Weights of a small spectrogram flow-matching model.
Model: 15.2M parameters, width 192.
Training: 7600 steps, batches of 512.
Data: trained on drum patterns on synthesised drum kits, 26041 training examples, 149.4 epochs.
Rows from block 5, named by matrix and row number. Each number is 500 + 50 x the weight over its row's rms, rounded and kept within 0 to 999. All counts start at 0. Numbers have three digits each. After the name is the row's rms in percent of the matrix's.
# ada: adaLN modulation (shift, scale and gate of each sublayer stacked) (model.blocks.5.ada.weight, 1152x256), inputs 104-155
ada.640 102:564645466446499479527571476523499586486485531508514425496469472420493509446536602498444483505548497532530500580501513586501483458523369536508448532654475541
ada.641 094:488493538477508543515479559474515465578395485532501488458467517452430508605467551508516493446566424562488548518475464460393447548469544601547525433449537418
ada.642 102:405510459427503453541516573513497421577504613475527528544479492454449452550564556514443507441529542495507505511478522527543554441601520549486477482496677545
ada.643 101:498526553510516519444516462539540454516421464545520478511514477503596518462617513575568444469509508562476490567550486494513432501616497486437512465535471530
ada.644 098:361490449564515574619604512485486444511520536436402393491512506514552552470554401520486535604538490514437471512502445421487495512514529463387415564424493492
ada.645 097:504489549560546508462460498593564406484548493609575501496491547364474530537454500559534574390490448462574538495454522481525582582552480438482553565504572511
ada.646 104:467605467375526523491519448561527496455565346514438506462492504435442588463519530525544594477479562519408564512504452495459462437435531549500499600533470504
ada.647 095:519535580520522495569545486486517590471574520604501529484500462571529480513385487555462477442471388495555576494531490467515500551519509556549592514453567510
ada.648 103:455516523520505494431541550523482491444600452470488462559539614480501511591510549540354519544487477504519439445579616579533516462423544504572433507489451597
ada.649 100:543522502439594474526500586610483654487480437526446514524522480675591453495499442479560547486511559563620515509510540522544523535478472433576475560534525549
ada.650 096:551512579471421501484485586457559466531655424501476526496542409461518475548424529485452513408569543488462442460499526478518537522465403533473611441500582508
ada.651 102:442424473567463492524463566467518510478494487460491385547436544386524499367496531361485480552523591461547494406583524511509394487471541391441525483453474530
ada.652 093:525552520589538491643535515410516536577516489434479459462498454434586482484576575481529521450489466453528521489526508481449523548605595367468387450448459510
ada.653 094:541434520488559556408424547518421534445555431441453521602529452466498384407420562509535585504542555514488585474510473598589526553554545569412588568523469426
ada.654 098:507477503462617515431436435523425474445475443501478553533512526533478524474425484535533552545482571497460429428483487506477485531480474432420426506486380420
ada.655 112:593510553513482504524549608441508484461585453473436532509507478626463558580489475485593561522513535521496460450544503528433556507447410530477584493501510480
ada.656 104:432436607497454444555464465432545380506508509614510574568579431555476434540555452525601585542410566589509492563522433576541481546489411509458510503523492576
ada.657 098:544532518470508452510563499493571498448422578440586474455498450531488547440500492419544553527478578546392523514558526557448537537488458456424484398472489485
ada.658 094:569482491387621518546552426448444540505475458575523577402485398513494405500446442458548575498526505532503423556540519520502546464496524492500522553538496416
ada.659 104:508518516528444508474501500465572614542521475446522495420445573563471508457455597453405500467578488497535599516495532588481435405519534532603452604410620464
ada.660 093:458464459497465493535429564556629524519414508504465484496497511467567561443467504432526488460528527431622497598497526539534535534568449560468430540547494412
ada.661 097:464506527463591424479437578543429502385613494611511562555485524442514521406433396521562436487502548527603467507473404510450457615534458443510385553442453463
ada.662 096:503454522562465470470434527473430581521487482517518465545530512448458646454486486507458445538495611473525555520537530475429523472533471523573421488475505516
ada.663 109:506565528540481473419470451541519493536514430565558407500491445440437512359456497529492452510457592530469454548428543568455488556506501495442396466528503457
ada.664 112:489508517521577539585543498482504523462494447492511486558403553555493450504420509465537457459411555482435553514559495550504542425547450472438455485486448561
ada.665 093:540567558446460474593440556515436568471477474499523458573538372499571444522503475490429501512495539472576464495394486633470498458445536463455418482476483550
ada.666 093:504562517517483441407413513477469469497542468466549470530558526520434421459537486607465488495509471579568413522466516426483579539530561390492548481511584477
ada.667 092:554464480587427547556657399528485579555540595451529472588458532526470477485501556444450559484529540487582506484513452575473605464491514507529548423527595489
ada.668 094:498630450624528494484376449536429508449449494500494441566461481519481552578532465537511486522443591501405487544551540549487498494551621480465534491533483584
ada.669 099:576627557516496496532499551562436484551471450428572472468453508595518510535428484462536502493471548530497524469490523483626480624609495477445431538527493449
ada.670 101:541569514525407539450483514466426531534555529455576499432464464574520420435533558508512537513499402457443462482493458557516601449496419460471481510444571553
ada.671 092:476640587538523485467527490498426537544468477465540461433406460519523579457419475489454543491597509476423498493488503471602510591424520538505511466491534523
ada.672 102:507546397506512543469528619433460542595523531512444577514536397531588514499530515428502467551515511457491498541551473435469500496581621520483579467503544545
ada.673 097:534376518411464443456452501445567492449500503486471512460484531534433448501494511484421567476435465431424493447517496548491450527543504573574498371504452584
ada.674 100:517443474486515491565440494486430549516480425464550473396446413500517539555501512483501423526451572535538598542369504512570570544469521513499497482433611457
ada.675 104:489466497455465461517545464577445572405454543470469433529413568538554567556520463563498511517505567535505530537521378560500504537446555560483363519578493472
ada.676 094:399500486483578522356420500414495416527544490479474458593505520482448477366546544631485469488486504473493498539419583492515513537439512575643544495484550492
ada.677 097:417515460469511468457436554533471487466545569503516514500451545547533558497423461465495503529578515436554538538585484513565478510656507463566447443587389459
ada.678 108:541469432412439500408485541521615530397466485415517552440397483597496532468552481527518448517404458469450471539441478400470465590472518581517608385577490497
ada.679 098:519441552530442523519567495460525442593513493465535464515462441550545574422483560571485571474451464515585533467492475577517494391514520529477447510448422477
ada.680 102:566397499461446551514556572586466428413447548498483523497497541516486511505491457455530421466476505527449468534515520456520480463473580433582545499545414514
ada.681 098:611373480580478513530526485496517538490446533433412464457465546548494491520465471457511566460534486432404465516511539526497454515468469475517449548479389502
ada.682 104:476519437580461520463476560516465503411539509416486399519558522474546517465505535504505427468523483478479587548485496455596549450539536475516510437536514513
ada.683 098:544465491458448546517486502495456528489434516470492524460468595514584489506422415518472502599474534445415540505504598417393519487549449492496558564532462467
ada.684 107:572480306548541473537465453425517533462559513512456525572380541574533441508623511499455557493522471434588490416483518521505455447527520459639484511534578467
ada.685 102:446507564519540426389427467444402560492526526402528405497464446520502490568441498471493461564488576502495641550473488452470469485488495487367460500440478509
ada.686 104:454483449442419593452488557544426585554528555533491435481518522569534480520451563485525457576526532466527562603405503529518597563461577572437581467438539590
ada.687 103:443470486460443500480594572498510506528435468533571486567480480492494488535458467464423488527518622476508479523463398510511542503499425542561532516586555555
ada.688 103:571501486532578559583423433495493524490461424483496529624534642439524462605426455490522403468457568572496479464542535397475485510560564489540453470479549517
ada.689 100:534459441428398465588537481502525571536624610475606487506620517484450443518555537481464538572518504441567510571466536491426408494517495472523490533470516503
ada.690 098:600463533480484554567584478516463480439422468547601432576547517446524575529448484473456533479554509440483576557460486526565481503560535491542467511538428500
ada.691 098:514476528572451539485482469464527388456486523498558497539504530483525596531523504560469553471537506515523469416468612460353529531508479387500520363562512550
ada.692 105:461503496473404506503553503512413533572517461486387518449570461467515507368497478444484541512546375481533503438579484513571517513449571567604519615480505475
ada.693 098:395499507422551431444452482491522456449455575493544567460469583611563391567465493503472496500477527539469584652500568460469512523511546559559441556444417548
ada.694 105:468544467482619519494488504520570467469478517491432544584405560528469431480394426525518497504446433565562526492515530462504477522518487485550527512503421491
ada.695 094:445511532523566452486545490547463447475541458527477510504455602527469470552531462557558479446524534485498622551531454494459485553577469424454503434574567478
ada.696 096:500509500474484529482489522489435448528536456541509566475565475490493387400472485586386495494491464471474432443552535481527532530516546537420566506463479468
ada.697 091:552504548505411511485501520540558533509518535545482519488515516398506594499533477501526472421507437554559496448433564447553498571498506504583498445511526506
ada.698 104:516517471488517533444455457435441547532470525550610571527422531482488551497455478394445498506486578454503435547528505568533513519443381513517451519433574534
ada.699 097:508532430509489450476533541402539525551488500507517518489484542453489525418491605573459484527468501571427526457469492510493525440478411611502517594440446622
ada.700 097:417581520472495487441480481414423477496461525468472461543507428499462416420479471593634442482487512556449503451500615431500482419470470523432435376498592549
ada.701 106:522567480539484445537471499476490431435468510472553437556359495492452436578490519495463608477496491453488486556498564476404491441478504510491511550531502518
ada.702 099:529504446500534480528449475425401518513474482365493541497476556522545449532488524532530511507539554492435442500504471498476570534478494520452482401536468480
ada.703 089:510531535502525476537544447478469490543518508491435479665425551458439595484534547486438511478528532505568530546524622609499456532448416517429522436538484513
ada.704 108:557401388456530461551409531470481456372497380503525567442461462445491584473551423461486540457566550433454466442453497478476509494480460606423514402511510498
ada.705 097:537450528537530489481500481404515393517488463503436565561486437506466509480475452421430529500442526453479423375525474568512578566378519531431537447464519448
ada.706 095:466484426575589499523447546588442427510474554587552492582713456395480494457518515404488531515510469504462422476522583465469436490456454489567565539506396485
ada.707 102:562477570456445576499512549474514528503534415408506439486419486468482541582520469528510555460570425529624463493402402503464524574535464537468496496462407443
ada.708 098:492474522479583488547447522474505508407518565440557477581495550523534531482511495515612537462400530399463562566449456570515493522430415528470580508569529499
ada.709 097:554421576477463492546538496503584477408513487500499517453555517463435516571458506441432558572522475535497491490407569517509444538465470475522563425613464548
ada.710 102:515479498515452575455457403416512512492510411469494525441517502488519586501448500588514467545518497497583459498569521444443494478479568513505546474497498371
ada.711 106:450476550499482452458436465449516588396458509406650464527455447493494470448489527474452495547548512545392372549543480519444488462410515505471558452508477518
ada.712 102:502631468524542518471353523513457498475550525485440464565489472427572573524442555561445585510462477492507482494377455468537442501468501551503481546455498472
ada.713 099:482557503542494491496576485440429514518441506432544439487497561482493600507457531586500531423499502407516575583520473391509548499465516488562503485530479512
ada.714 101:587509475453408507459446569492471426424484508486545452497481568488474482461592433590527554486469513532443472478502438550526492480507433502406469456448430424
ada.715 106:494517461535584485491490462486532562567486526464513455602490546509474490475544514450490556513509513522477444453472389432531484545490492473542467429491413529
ada.716 107:492510637423473499472593544452494569423444555502428648444530561505503542466458429494541514466487506474573456438527461464458494502425471435425478584480452525
ada.717 094:472502587510415525570520494522445446527572646460501479418449514570464558534457516424497451532421499469476534505567582506396564517396538461567554533509531480
ada.718 104:463549544486580522496531435527468496499460558472390570449419525549516595549564380492529464414558464486482540515465470506442567553429391578447476596493560431
ada.719 097:505627462404469483516519477492537391512503488558537439503558531409525553546453448523494469523442449537442466506447567527553462444525453634484499480506546587
ada.720 095:483525598493515473433553520477541403508522455452497467493518515476426516500455505474516477541442479519510514522486563484587510492506623540391524539543506582
ada.721 094:466532451441575469463464495508548476481508543577536492603470597524433536569514393488516443485457534578504499474438475494557472568503539520525392472419484469
ada.722 102:414365588420505470486451517469530578565492488541510501478521469473456486544475496582518517474437414549506485373539475542454544474613372485459424545499502577
ada.723 104:485502530527592536499512498490540501515525511580502583504520586459517415512436480488473475563535485405483585497441449530492471591363535492634457560508454514
ada.724 102:572466495497440469481527471561443508535516444531598512504509537475506544511520470514496477422535413468532554401548544596459421502475545410414465532542497577
ada.725 099:459553447480484464560525511413515418561462527514492419509458469357427587446593535514501489450503483513559515444448478441484511520462507590457434448625425485
ada.726 099:572483443496511537505475561438443517487509525463525431458498479481529453481486544477400501502440487490522467456449521452551486537563451488571476552511565545
ada.727 098:547534567386469501513456576431454440563498483537433495534445522500546504499589637597523517517461526468523570502447434468528500514498473553497448530605441479
ada.728 106:521427499522579567520539437494567480480551500553516569525498573469505437463482457501525566477550511452503577510384453484490466509513500513619514438441445462
ada.729 100:557453534530526465643520461581489452459458625462511570436528471492521561440423541460548577466433471501490473459464479458498534441587479570547475444468448489
ada.730 094:569530518495464490542526514539478472465535539521547547652530505548529602576429411470532461541475522430524542494480513514508526481423483443463560577455632450
ada.731 100:553474469499472571588483366377456459459488510537432549594475443517478468381568490387506495481522489417557483587596445527436541557490472470541511461489503607
ada.732 097:517472503550432571600535455501525516525562552545493518506463429517473546372456457543446531547475427621459413538437487562435535592548488548551453408465428513
ada.733 104:440489473385533442549535541492541641441545494433515518528529467448481495555419500505456530559470499585488502531517637499490441533592507542578495460461513500
ada.734 095:459530552496511473392474460511484465477516463479408521532577517537500529454575460469497422478447424501494542493517506522532514558545510501447545513603417578
ada.735 107:490518527526560408473516566531556452476501502483418335481458470555523464471471521508499540542536557460461453495536522476500457549470548515498516455508527479
ada.736 098:587441493527498537469541474531520527532486536498498535501503529458539475483503466460530463514563377572520411422588396519413530429535425570488594491552511593
ada.737 101:503641548547460537542441494511514512469540340564467477458518530433466464562416508506504471554533464481446560514451489591631533517512466507533532491526460475
ada.738 105:493449510468458578505541529461518526537564503501457507509511564501469506474423471505579517508488514511566629520480502456457621467548480548469469487542449465
ada.739 094:475492598476455454490457554474448604540405496419519475486450429465502505407509653521564421504394503518560510547410493528464504498496468546579531491447487526
ada.740 111:512463397472432450569433504546537611455412430438521467452602558476461524567518563572498511505448405539480544515474472483466474527576578506503510499512452522
ada.741 099:572402497493501524462473521526485502478541451413415432519484473520438416476613474471481490434541548460546475548380415470433460483387527514480453467375499508
ada.742 096:512550429545467506571484449509496483515578495603512542515448467548560499554441535577469548506460568522473414507530513512550475454627503644602510458557551573
ada.743 097:474508552566500489487568497521520409494604483474490398463469558489556486505511556595465467401649562481579544464476484575492501498532405482473465481480471459
ada.744 099:520532486458440519597455444455444459587489533490526458595523391478476443443454541536520478514520543437483553492438573471507470442478521476437534431474438483
ada.745 112:565500500464543454528479411522502441484537542500451536504376473558520441577486494511610495543468490496522498447453507419559446429464450434486460574525477449
ada.746 099:529446426452487545525498528409504528437579531529563440569420517527449492513442526488569484544420465477517507488440540524512449480523561533501553542544475408
ada.747 098:573517509464520547478529527430547449515462485464399474439545499452467543569491462406460460560567435440466396536510374594448554486448456474504473528609493501
ada.748 102:501464414530501439610420429503472482543460390398530497452447473573499534470480551485471491559483498495507475445462501480486501555527473558501523522481467431
ada.749 102:503578572522461545400579552453444580420536449505446527440598488470545460446520538430515551518565529549459624502499512506498456583496490548539509560546514483
ada.750 103:530443551497418470553592535524473433571454491464475429530490517583484482433535393480482540536480418506508481452511549497510598483595563488465527402462483601